config.yaml
mlp_ratio: 6
moe: "soft"
residual_init: "none"
beta2: 0.999
Rows from block 9 of a small sound classifier, named by matrix and row number. Rows with one number within an expert belong to one neuron, the router's apart. Each number is 128 + 24 x the weight over its row's rms, rounded and kept within 0 to 255. All counts start at 0. After the name is the row's rms in percent of the matrix's.
After each expert's rows are labels from the 100 clips, of 14976, where the router gives the expert most weight on average: "responds to" is what is common among them; "peak in band" is the frequency band that holds the peak. Only what is clearly more common there than usual is listed. The data: notes from a synthesiser with random patches. In brackets: how many of the 100.
# router: slot weights (model.blocks.9.mlp.router.weight, 64x256), inputs 86-171
# up: expert up (model.blocks.9.mlp.up, 32x128x256), inputs 86-171
# down: expert down (model.blocks.9.mlp.down, 32x256x128, transposed), outputs 86-171

# expert 18
router.36 112 [ 97  95 120 156 141 129 150 108 126 112 109 169 123 142 124 175 111 114 130 130 133 129 153 162 105 156 135  89 165 151 152 118 147 142 138 142 115 115 111 159  80 123 146 151 160 117 118 148  97 155 125 143 168 141 139 110 140 111 121 117 124 122 120  99 123 150 103  87 130 136 100 135 110 117 112 164 128 132 140  92 106 141 121 107 141 140]
router.37 100 [ 86 157 132 148 120  94 165  91 100 131 128 144 146 104 150 165  97 103 134 159 167 146  91 150  96 123 139 130 140  99 145 166 152 127 108 106 142  95 100 101 110 149  90 123 159 148 105 143 101 146  84 141 152  88  93 132 118 138 103 114 120 139 123  93 123 138 119 127 145 123 129 146 166 121 112 174 125 111 138 142 123 127  96  92 133 176]
up.3 092 [180 136 108 104 116 117 139 101 126 120 167 104  96 108 171 108 169 104 140 112  98 132 116 119 117  77 126 133 144 147 149 112 105 122 136 164 114 141 146 150 152 129 129 128  61  81 104 128 145 154 141 121 133 127 122 133 132 148 165 116 108 106 127 127 110 107 139 137  98 108 140 140 190 127 130 115 133 151 133 151 118  73 146 134  74 117]
down.3 086 [178 139  91 123 172  75 158  75 121 131 112 121 144  89 105  73 143 165 145 100 116 154 120 125 163 109 117 162 153 120  85  83 134  91 148 125 148 118 140 133  93 138 138 168 153 134 180 164 170 130 128 152  90 129 152 107  99  92 120 159 120 102 149 146 143 129 126 131  78 137  64 108 105 168 164 122 107  97 106 128 140 112 122  91 150  99]
up.4 096 [184 116 109  94 125 170 143 156 126 112 125 104 146 185 118 139  96 142 143 140 157 113 176 119 183 169 121 101 129 136 118 119  78 140 125  98 134 140 152  97 139 134 105 102 129 150  85 136 103  91 183 128 107  82 142 120 139 115 146 138 170  83 102 100 126 108 140 118 151 115 169 109 160 130  93  82  98  91 120 107 117 131 158 135 127 108]
down.4 100 [127  99 126 125 132 121 132 135 127 125 131 129 112 127 137 134 139 140 122 116 178  87 137 145 162 159 123 146 136 131 156 127 154 127  91  85 135 151 108 147 127 132 127 145 147 107 116 149 128 112 181 115  85 126 131  90 134  54 139 164 125 147  86  72 166 124 123  98 124 126 126 130 135 154  73 101 110  96 100  93 141  92 138 143 123  50]
up.5 087 [115 134  85 113 123  87  82 141 116 124 114 121 123 139 157 120 153 120 112 133 116 138 178 127 136 133 164 115 125 127 129 156 145 130 100 178  99  88  93 114 136 153 153 127 133 127  95 132  70 130 127 132 113 155 119 107  96 166 152 127 141 129 124 144 160 136 157 129 194 138 161 159 139 170 134 131 111 117 120  98 155 124  99 140  94 101]
down.5 085 [129 107 121 126 112 107 112 123 130 206 138 130  87 136 117 114 127 143 107 158 120 136 113 129  94 129 109 107 120  99 140 121 157 106 137 111 119 125  54 142 121 130 122 175 130 122 137 112 129 140  89 147 102 140 119 120 162 104 108 149 110 136 136 111 126 212 136 136 147 108 113 185 115 119 125 130 129 103 114 129 144 131 109 116 106 162]
responds to: pitch class: C# (59); harmonic FM (55); oscillator: inharmonic FM (39)
peak in band: 0 to 250 Hz (41); 500 to 1000 Hz (35)

# expert 15
router.30 103 [109 184 164  99  96 115 120 144 108  79 111 106 138 150 162 143 122 116 154 136 132 128 131 104 137 133 167 161 134 135 103 146 144 134 141 106  96 112 121 140 167 115 105 128 126 129 142 143 121 136 136 141 114 165 113 152 135 134 141 101 139 149 109 131 110 148 118 123 150 197 152 140  73 134  99 129 138 119 103 110 125 138 142 132 103 163]
router.31 103 [114 165 169  85  94 108 149 139 116  85  54 124 133 134  98 141 145 114 145 159 126 111 171  94 124 121 153 160 123 137  99  92 152 145 165 117 136 109 124 140 172 144 122 110 140 144 156 137 166 114 147 163 112 163 117 153 145  94 164  92 127 164 155 119 114 133 162 140 130 190 128 129 107 113 100 119 145 138 119 135 131 132 148 134 116 149]
up.0 094 [130 118 133 118 123 123 134 121 166 105  96 105 131 109 140 128 103 144 144 146 105 143 121  80 133 106 141 141  82 128 102 120 131 145 114 131 167 124 117 108 130 113 121  85 132 100 102 101 136 145 128 144 128 119  80 148 123 165 131 115 139 103 101 121 196 108 143 142 148 132 150 135 136 106  83 122 109 135  93 126 161 176  89 161 145 106]
down.0 093 [126 106 153 105 138 155 154 134 106 130 125 120 135 134 136 141 120 162 152 125 158 156 140 147 117 156  97 130 143 189 111 110 132 128 187 149 123 103 109 111 133 124 111 114 176  92 102 155 158 147 138 137  97 125 122 137 158 124 119 118 125 121 127 120 139 133 164 120 151  82 107 155 144 177 113 143 107 152 133 151 100 159 114 177 166 143]
up.1 073 [ 97 146 152 104  97 113 139 129 150 160 130 152 130 163  85  94  92  84 137 123 170  90 121 145 120 125 180 142 114 137 128 104 132 146 142 112 107 162 157 144 160 113 172  97  96 102 123 169 136 119 138 125 119 139 145 175 152  75 125 115 144 173 146 158 181  88 117 128 140 100 176 103 116 105 130 135 135 158 107 161 134 114 134 128 114 130]
down.1 060 [123 131 145 118 129  85 129 120 141 133 150  90 107 148 107 125 133 134 121 118  98 116 157  86 128 145  71 136 107 132 135 121 132 159 112 116 153 124  95 112 126 128 136  73 134  98 137 122 116 113 118 104 141 113 104 116 127 131 134 144 101 157  93 137  78 144  88 148 124  83 141 148 126 119 124 146  94 141 137 110 137 105 123 106 171 125]
up.2 083 [ 97 140 147 140 103 130 135 139 154 170 127 130 151 146 117 102 103  98 150 122 163 102 127 123 113 133 158 125 109 142 129 113 129 154 144 132 135 170 143 140 153 123 193 103 112  90 120 146 153 144 118 126 119 115 152 185 156  88 148 107 148 154 146 171 210  91 129 115 135  99 148  97 134 103 124 139 141 171 114 169 131 117  90 128 158 152]
down.2 068 [ 98 133 163 103 115 105 134 137 159 120 157  71 120 151 121 114 160 138 116  97 112 122 167 112 104 150  54 119 128 131 152 117 114 156 122 112 134 131  96  96 135 126 144  92 138 122 140 121 118 129 136 102 139 132 104 118 126 160 108 143 122 136  74 123 107 134 126 169 140 112 162 124 140 126 121 156 105 158 120 142 124 122 116 113 141 127]
responds to: pad (99); square (61); filter closing (54)
peak in band: 0 to 250 Hz (47); 1000 to 2000 Hz (46)

# expert 31
router.62 094 [107 115 125  91 127 161 153 102  89 118 164 142 125 113 133 162  95 104 170 160  94 116 134 129 125  77 133 177 126  89 138 104 128 141 132 153 151 129 136 122 122 146 154 114 146  83  87 117 162 126 160 110 181 140 108  89 110 107 112 114 141 135 168 121 141  93 129  95 107 138 132 140 128 117 114 170 108 154 129 138  87 117  98 144 137  84]
router.63 106 [134  83 119 123 124 177 143 135  70 142 131 121 122 175 131 147  97 109 112 142  68 166 146 118 124 133 154 141 103  79 119 112 116 103  93 151 111 101 131 161 109 120 161 122 116 124 107 175 135 157 161  76 125 179  97 130 107 161 102 173  90  96 118 101  82  91 101 102 150 154 120 142 139  82 105 134 117 166 139 164 151 130 187 146 175 114]
up.0 101 [140 168 129 100 140 122 126 134 122 123 181  77 114 141 138 101 142 131 138 151  82 119 134  97 110 103 131 100 106 137 139 148 121 130 112 102 121  95 149 149 109 103 171 127 117 135 107 139 137 147 132 150 118 102 161 126 138 133  81 131 114  86 121 119 153 119 136 138 131 111 125 187 109  92 107 139 124 112 113 160 124 102 124 131  98 104]
down.0 119 [163 132 114 126 140 124 130  64  97 115  90 166 104 154 144 155 128 139 153 104 132 104 146 130 131  50 125 190 123 174 149  89 130 124 160 186 163 125 126 168 124 121 112 141 120 166 132 173 139 137 123 119 157 131 140  79 150  97 142  96 192  97 134 127 132  92 135  81 139 120 133  92 146 114 113 134 132 116 146 150 131 113 117 129 149 148]
up.1 092 [149 152 149 122 102 145 118 155 122 117 102 115 148 141 126 116 166 142 145 116 154 111 111 157 151 198 127  69 139 174  90 176 117 123 139  77 131 178 113 103 164 118  74 146 172 185  82 132 104 117 110 137  99  99 133 130 131 118 178 140 127 114  91 130 171 179 144 143 142  86 135 152 139 191 134 121 132 105 109 100 159 152 166 116 107 104]
down.1 097 [164  98 112 147 137 128 130 100 115 124 121 113  79 135 153 165  89 183 139 187 200 164  87 130 128 159 106 107 117 166 186 148 122 124 182 110 129 138 138 104  73 117 117 145 115 123 126 118 135 137 146 140 146 129 119 118 156  96 148 137 115 127 183 104 116 178 105 177 128 139 104 144 130 138 147 112  94  86 143 142 134  92 117  94 106 145]
up.2 114 [168 161  93 154 122 120 115 104 165 139  95 154 160  71 152 139 159 126 151 159 132  50 165 116 102 144 109 135 151 125 103 168 123 124 113 122 104 113  98 136 117 193 150  98 203 125 167 131  62 145 121 138 137 107 116 151 130 177 106 107 119 125 102 153 132 140 107 145 111 133 112 134 142  84 104 146 117 144 185  97 138 143 116 126 120 136]
down.2 108 [138 140 107 107  99  98  99 129 139 106 147  90 134 156 145 108 119 128 131 140  85 118 129 134 155 148 118 143 132  96 106 144 161 133  91 111 133 147 165 145 115 138 129 166  97 123 136 188 107  97 139 143 114 113 108 145  95 152  96 150 182 137 130 112 140 152 115 135 124 125 122 133 121 120 105  56 113 118 130 112 139  96 172 123 115 117]
responds to: pitch class: C (87); harmonic FM (25)
peak in band: 0 to 250 Hz (33); 1000 to 2000 Hz (30)

# expert 1
router.2 098 [171 133  87 159 167 153  84 141 151 113 101 169 186 123 142 158 128 160 158 145 135 115 111 103 150 162 135 116 110 140 138 116 140 150  83  98 106 151 124 136 111 108 111 117 161 147 172 104 126 123 107 112 131 141  99 117 138 133 180 119 118 101 180 152 146 136 103 142 106 119 133 128 143  98 135  97 124 136 154 106 118 131 166 109 125 111]
router.3 075 [123 131  73 162 121 152  90 144 157 130 122 157 156 145 168 165 166 121 109 124 139 122 111 149 111  97 152 155 123 118 153 112 166 167 104 109 119 108 138 140 137 173 103 152 141 157 108 130  95 123 119 116 106 112 107 102 130 129 135 113 139 147 150 137 133 145 109 130 135 172 137 164 137  92 134 123 153 146 160 151 109 153 162 126 158 100]
up.0 116 [142 111 121 152 156 145 136  88 102  95 132 135 123 139  92 127 121 166  89 116 130 117 141 147 161  98 131 142 139 111 119 141 146 124 149 191 116 127 169  93 147 115 106 151 141 149 126 173  79 105 119  90 132 138 123  97 118 106 105 143 173 111 113 104  91 111 124 147 145 150 130 120 172 108 119 120 162 104 111 140 158  84 128 110 123 129]
down.0 124 [142 160 127 144 117 109 107 133 148 135  89 140 156 122 128 120 150 111 136 124  77 106 144 139 114  99 133 140 140  96  61  96 153 136 192 137 128 132 132 172 158 130 137 140 134  92 108 129 126  96 121 101 123 128 137 133 124 139 128 135 135 135 104 139 122 125 126  93 123  99  97 158 119 112 147 140 156 135 129  87 147 142 159 127 145 139]
up.1 125 [139 108 145 148 140 132 151 105  97 146  91 165 135  70 135 144 114  98 200  93 138 108 139 145 111 142 121 139 117 145 143 131 122 145 106 149 132 147  95 143 119 127 114 157 105 148 152  71 121 144 144 173 166  91 147 133 185 114 142  89 128 126 151 173 127 135 146  70 131 119 129 133  74 109 112 184 164 132 157 110 105 115 173 102  95 102]
down.1 158 [164 117 109 165 133  95 141  56  77 133  99 142 124 154 180 127  91 123 166 147 130 116 105 116 142 106 112 131 147 178 135 123 125 121 145 141 144 119 110 139  80 135 138 154  91 140 155 167 111 151 115 131 169 110 145 121 159  91 117 137 123 107 178 125 105 138 105 102 125 123 128 109 121 125 136 132 125 103 162 153 167 117 123 128 134 138]
up.2 073 [131 134 151 148 110 115 136 109 125 125 122 113 133 112 113 110 171 122 102 110 167 133 125 147 155 113 147 129 151 108 125 136 116  87 123 131 108 137 139 124 152 141 137 147 111 131 150 135 107 158  93 123 140 112 182 161 128 129 142 151 165 152 108 150 184 120 180 107 127 114 137 121 151 149 128 101 156 128 128 184 168 100 107 152 135 155]
down.2 062 [141 113  94 183 123 169 131 128 132 173 146 128 108  83 125 190 111 177 135 127 155 153  62 146 143 110 157  83 122 100 180 158 137 133 180  96 122 134 122 193 113 115 158 174 146 131 128 119 116 112 106 113 144 109 136 124 131 115 151 142 140 126 170 120 143 130 115 111 105 155  80 118 133 179 139  85 127 110 132  97 116 111 120 129 141 154]
responds to: filter motion: fixed filter (42); pitch class: E (31); oscillator: saw (25)
peak in band: 0 to 250 Hz (30)

# expert 29
router.58 102 [138 137  97 101 140 148 160 113 113  92 111 115 162 101 182 109 113 126 137 105 149 154 168 140 110 149 114 143 132 102 111 106 116 133 102 166 177  92 131 106 132 108 104 107 133 121 121 109 103 161 154 119 144 166 102 130 153 127 146 142 145 116 118  98  71 129  99 169 148 170 142 153  88 147 133 135 154 129 141 131 143  80 171  97  96 135]
router.59 095 [149 127 117 111 123 126 111 118  99 117 121 124 137 109 150 119 118  91 120 128 111 170 149 136 134 175 164 160 145 117 129 100 148 151 108 118 129 124  89  96 142 106  57 129 113 197  86 122 105 127 143 127 126 118  94 116 136 130 129 127 100 129 152 107 129  91 117  95 124 111  91 162 126 172 109 111 123 102 168 126 139 140 177 105 106  95]
up.0 090 [132 114 141 138 159 144  94 121 116 121 114 144 131 122 112 129 138 169 128 169 111 108  94 164 134 101 136  73 122 142  96  94 130 135 116 146  92 133 110 149 158 144 134 127 109 103 120 128 130 115  96 123 136  81 191 134 110 132 107 123 188 121 132 135 132 137 117 153 156 116 159 126 144 102 121 142 129 162 120 151 117  94 140 103 166 174]
down.0 088 [112 109 158 115  71 144 133 148 147 117 114 119 156  98 118 136 106 123 110 143 109 102 170 117  77 155 114 152 127 112 129 148  65 134 115 164 123 132 101 134 196 144 113 108 129 117 119 104 153 142  98 119 148 137 132 113 127 126 137 117 108 126  79 144 133 108 169 168 177 128 140 139 131  95 127 186 175 173  93 102 133 110 125 127 107 133]
up.1 076 [ 92 130 120 142 128 134 102 125 145 141 160 146 117 156 122 110 103 143  83 111 103 108  94 131 136 106 119 114  91 125 166 106 147 119  86 118  71 148 134 163 142 120 141 139 126 127 105 118 125 131  88  92 139 135 156  92  89 149 101 107 100 160 116 141 131 124 182 145 157 110 156  91 161 142 112 129 145 146 117 169 129 118 104 132 141 109]
down.1 066 [ 96 126 138 101  97 127 111 135 135 165 127 133 119 149  90 129 130  87 110 125 128 108 111 132  88 188 124 109 151 120 126 120 155 110 130  81 140 116  87  93 142 115 106 134 144 101 124 122 134 106 149 146  73 104 118 155 105 217 130 133  74 161 131 142 111 147 154 151 133 104 104 176 132 146 132 119 113 138 122 118 133 159 124  71 103 127]
up.2 103 [110  68 154 111 146 121 118 103 146  99 178 142 132 109  99  99 149 153 136 121 109 111 119 123 128 137 111 153 153 133 129 166 131 129 165 111 123 154 106 121 123 125 108 149 155 145 124 116 134  98 137 175 122 124 158  90 123 127 114 119 100 120  98 115 105 113 131 119 123 174 112  95  77 158 116 145 142 129 137 105 125 158 171 136 114 127]
down.2 098 [117 120 147 150 171 141 146 117 148 106 110 174 110 111 108 107 154 164 132 140 136 177 160 135 119 117 155 107 138 143 112 142 128 133 144 147 134  81 157 175 127  96 122 107 162  55 137 172 150  82 128 115 100 152 102 148 123 114 135 130 159 107 146 119 114 154 142 169  86  85  93 169 124 163 132 107 137 130 154 143 126 132 152 157 131 165]
responds to: pitch class: F# (83); filter opening (74); hard sync (33)
peak in band: 0 to 250 Hz (37)

# expert 26
router.52 096 [150 128 103 172 127  91 167 131 107 113  82 137 169 112 114 144 128 142 133 120 128 125 101 109 125 105 168 149 139 168 113 158 153 133 106 144 160 149 122 104 109 170 102 137 133 146 165 131  95 131  99 163 110 128 151 123 136 123 162 159 128 135 118 117 128 137 135 158  94  94 102 164 183  99 135 142 113 104 102 131 150 137 132 136 139 170]
router.53 101 [154 174 147 117 170 129 134 104 116 100 141 175 156  78 103 121 144 132 101 156 124  96 172 142 130 122 134 158 141 136 116 117 131 144 125 148 128 101 147 163 119 184 121 151 170  74 135 140 106 119  94 131 142 119  80 113 126 113 129 143 111 140 147 118 124 115 114 126 106 145  99 146 123  81 153 149 150 149 132 148 178 138 120 108  99 122]
up.3 104 [138 112 138 149 115 108 182  88  98 134 133 124 120  62 142 105  84 103 151  98 131 155 105 130 147 136 135 123 128 132 142 111 117  97 165 152 145 141  54 109 127 126 109 167  86 127 141  61 119 166 124 135 192 124 126 111 148 131 110 130 176 110 120 109 137 132 110 122 126  91 154 111 104 174 132 159 119 180 121 102 123 147 122 131 134 153]
down.3 103 [129 115 119 164  96 119 119 135 116 186 170  62 106 130 146  95  91  85 141 107 109 154 108 131 100 163  77 119  93  96 132 110 109 136  96 136 129 116  70 123 136 118 134 133  88 164 147  88 176 188 104 137 163 121 133 160 126 167 101 154  97 116 123 159 107 164 138 125 150 122 127 139 123 119 169 130 166 154 147 108 108 186 123 126 127 174]
up.4 068 [133 116 158 147 106  95 136 172  97 135 111 100 159 136  84 113  72 122 159 160 118 115 136  96 145 109 147 119  79 136 146 156 136 142 122  80 117 135 127 135 158 126 129 116 131 162 111 128 135 114 129 142 145 140 129 153 148 131 129 165 105 135 126  84 147  91 161 107 126 147 144 124 160 101 102  87 176  87 170 164 146 123 193 181 154 130]
down.4 062 [156 159 108 191 145 105 109 103 124 153 105 182 143 125 109 126 163 138 112  70 108  94 132 113 134  80 137 181 126 141 145 137 148 129  95 148 117 110 146 142 158 111 121 157 128  88 134 159 130 119 113 137 127 130 144  82 119 110  95 119 127 143 157 150 116 155 113 107 101 106 106 160 122 159 143 186 140 120  96 111 147 130 154 105  84 126]
up.5 099 [127 127 123  86  94 172 171 120 122 130 153  92 157 120 138 115 125  83 135 106 117 105 153 153 112 155 150 130 141  92 139 199 105 130 128 112 144  97 141 129 160 142 129 139 133 119 122 125 124 109 206 153 104 129 125 162 152 148 112 142 112 144 130 179 109  92 157 145 135 118 122 130  72 141  95 132 144 157 126  96 143 121 157 144 122 104]
down.5 086 [144 151 127 105 135  90 161  77 104 170 115 134 121 123 112 151 106 127 150 151  83 143 154 100 115  88 126 151 114 112 126  89 155 142  97 172 144  66 108 157 130  96 132  90 121  89 137 165 137 152 111 127 140 131 115 173 112 125 125 130 102 131 144 123  81 123  97 142 111  55  78 168 113 121  97 145  72  98 113 113 128 101 105 107 117 110]
responds to: pitch class: D# (90); harmonic FM (32)
peak in band: 500 to 1000 Hz (53)

# expert 21
router.42 097 [124 106 123 136 110 145  90 155 142 137 114 113 135 134 153 145 127  91 111 138 124 162 162  72 122  82 139 180 106 119 180 133 134 135 121 122 103 136 132 161 139 123 120 141 103 116  79 127  88  92 110 105 106 139 100 129  93 161 143 111 124 138 114  88 110 121  98 149 134 124 119 163 122 104 123 150 151  85 106 131 146 132 146 169 113 144]
router.43 104 [152 120 129 138 107 141  90 132 138 112 135 147 147 132 153 146 115  84 141 121 129 143 133 116 156  77 177 180 107 123 177 151 117 128 104 117 111 131 122 155 159 108 160 139 110 114 106 143  95 109 125 112  99 125 120 132 104 183 131 110 123 153 148 144 118 110 139 127 132 146 147 126 150 118  75 105 140  77 115  95 174 138 126 163  74 127]
up.0 111 [133 112  64 148 127 119 125 129 107 121 138 138 178  85 101 102 161 110 100 113 112 142 128 144  66 147 140 102 131 154 138 123 113  83 107 135 118 118 130 146 130 156 124 156 158 100 132 128 119 116 116 154 131 125 120 143 134 121 142 164 125 120 142 139 136 168 161 109 141  77 110 152  64 134 136 140 133 126 117  97 131 136 135 135  94 201]
down.0 111 [114 158 158  94 159 128 100 109 161 125 164 141  90 131 106  96 137 115 123 135 100 125 191 138 143 104 113 167 141 126 125  82 185 145 111 160 118 102  92 157 118 114 152 101 137 110 145 174 119 131 112 123  92 117 118 105 120  80 114 119 128 136 158 151  98 156  88  96  99 113 110 151 125 181 108 140 126 134 137 161 124 131 122 125 101 110]
up.1 093 [123 131 168 140 136 118 177 136 141 100  87 142 152  91 104  96 130 117  94 130 166 130 165 127 110 129 123 155 139 111 102 164 152 120 132 131 113 111  99 132 142 147 132 125 151 141 123 106 155 125 156 147 139 143  93 153 107 130  80 137 111 117 106 129 118 149 123 118 122 136 105 135 144 101 111 146 145 155 152 164 133 146 162 167 162 114]
down.1 082 [115 153 130 119 105 131 117 182 164 127 132 101 100 135 106 139 178 124 122 116 125 114 140 135 105 138 107 118 131  82 131 140 123 134 132 115 136 163 106 114 147  91 109 120 141 105 112 119 148  85 144 124  94 155 130  74 127 153  94 157 121 136 124 117 126 130 127 130 130 147 135 162 166 143 111 131 112 145 121 111 120 145 148 111  98 128]
up.2 105 [135  89 136 101 172 118 187  90  95 145 132 135 124 123 122 127 109 153 151 132 139 135 142 100 148 150 131 111  92 147 134  83 129 129 139 129 141  86 129 144 103 100 106 125 148 152 142 139 117 130 153 172 135 141 157 127 148 112 118 107 167 100 104  97 152  95 128 137 148  84 115  81 107 123 105 124 134  89 145 152 143  88  90 184 140 154]
down.2 104 [159  52  99 164 169 123 153 108 144 133 102 163 144  87 107 145 160 168 141 119 158  93 131 155 142 123 139 136 142 165 124 169  90 134 142 124 127 142 137 118 130 121 118 139 174 133 102 101 174 119 107 160 124 127 136 123 136 102  88 100 129 114 134 136 159 142 148 166 110 155  82 101 131 125 134 157 166 138 159 124 138 140 121 161 145 138]
responds to: noise (100); envelope: pluck (63); no filter (62)
peak in band: 250 to 500 Hz (39)

# expert 5
router.10 076 [134 132  81 132 108 147 133 140 123 126 136 151 140 110 132 113 162  90 121 137 117 107 139  93 163 119 138 162 141 106 121 157 115 143  93 115 142 139 132 164 176 133 106 137 142 114 110 116 103 101 131 103 135 155 118 124 135 169 126 117 121 112 113 138 136 101 125  98 108 110 119 132 112 113 135 122 150 152 188 136 163 115 178 138 115 150]
router.11 103 [126 151 102 131 127 183 105 120 161  93 155  98 152 148 165 114 183 101 102  99 143  94 156 119 101 101 191 130 130 130 107 141  94 133 126 185 108 105 142  97 145 144 150 124 108 119 102 145 144 108 113 121 163 139 126 118 134 136 137 143 130 122 105 136 112 140 184  80  99  78 136 116  96 122 155 124 121 163 160 165 108  96 116 130 102 141]
up.3 085 [143 127 156 160 105  70  77 130 140 123 118 126 125 137 128 105 152 127 117 105 144 188 128 111 135 134 115 139 129 125 211  92 145 123 124 105 127 141 116 143 125 125 113 138 130 115 123 113 120  95 135 134 136 127 117 143 109  80 137 115 144 119 144  84 125 154 113 126 175 131 131 114 141 111 106 112  94 141 192 108 134  73 119 163 146 164]
down.3 074 [146 108 114 162 144  89 133 133 148 115 155 122 145 118  84 110 147 116 112  91 110  95 107 144 160 168 121 142 148 101 111 140 100  97 146 121 137 157 152 104 122 156 149 144 145 139 147 106 146 108 139 171 107  91 141 108 139 135 143 142  72 124 135 169 162 119 162 133  98 178  86 118 127 174 168 120 136 139 100 107 154 155 145  73 146  94]
up.4 102 [119 134 140 128 171 124 109  92 153 142 134 116 147 137 122  91 110 159  91 151 157 124 130 100 172  77 127 183 126 132 141  95 143 106  98 152 129 136 143 147 107 130 111 134 143  60 125 134 119  78 126  99 139 131  86 112  98 129 163 142 149 161 123 129 126 126 105 129  81 126 129 156 140 176 122 124 112  96 156 148 103 107 135 168 114  98]
down.4 096 [151 149 161 109 138 164 113 135 138 121 142 127 129 115 104 120 149 121 112 134  83  88 176 113 148  85 188 135 110 103 124 130 152 108 161 132 107 101 183 182 135 135 136 150 143 111 144 152  58 130 119 111 117 125 117 133 123 106 141 102 174 133 112 128 153 139 134 104 104 125 129 167 140 111  99  95 143 120  99 112 190 103 139 106  99  82]
up.5 111 [134  94  76 101 150 124 138  75 133 132 121 162 140 105 118 114  92 163 143 121 114  93 142 167 130 124 158 158 157 117 116 125 132 127 138 169 110 145  98 146 112 157 114 161 159  87 128 131 113 148 106 121 127 133 127 163 139  99 108 114 143 130  91 105 139 110 123 128 118 133 118 155 122 148 131 151 129 121 130  73 116 120 120 149 113  78]
down.5 121 [144  87  73 155 157 126 124 106 123 121 117 111  96 101 166 138  70 133 157 131 110 124 137 119 169 131 142 154 151 136 132 161  70 154 134 138 117 147 145 146 101 108 120 141 118 168 171 102 151 116 137 122 183 131  98 153 120 165 112 126 145 107 131 100 128 133  90 142 140 113 144 128 119 107 115  89 158 125 177 144 154 119 142 108 131 123]
responds to: ring modulation (100); filter wobble (49)
peak in band: 2000 to 4000 Hz (53)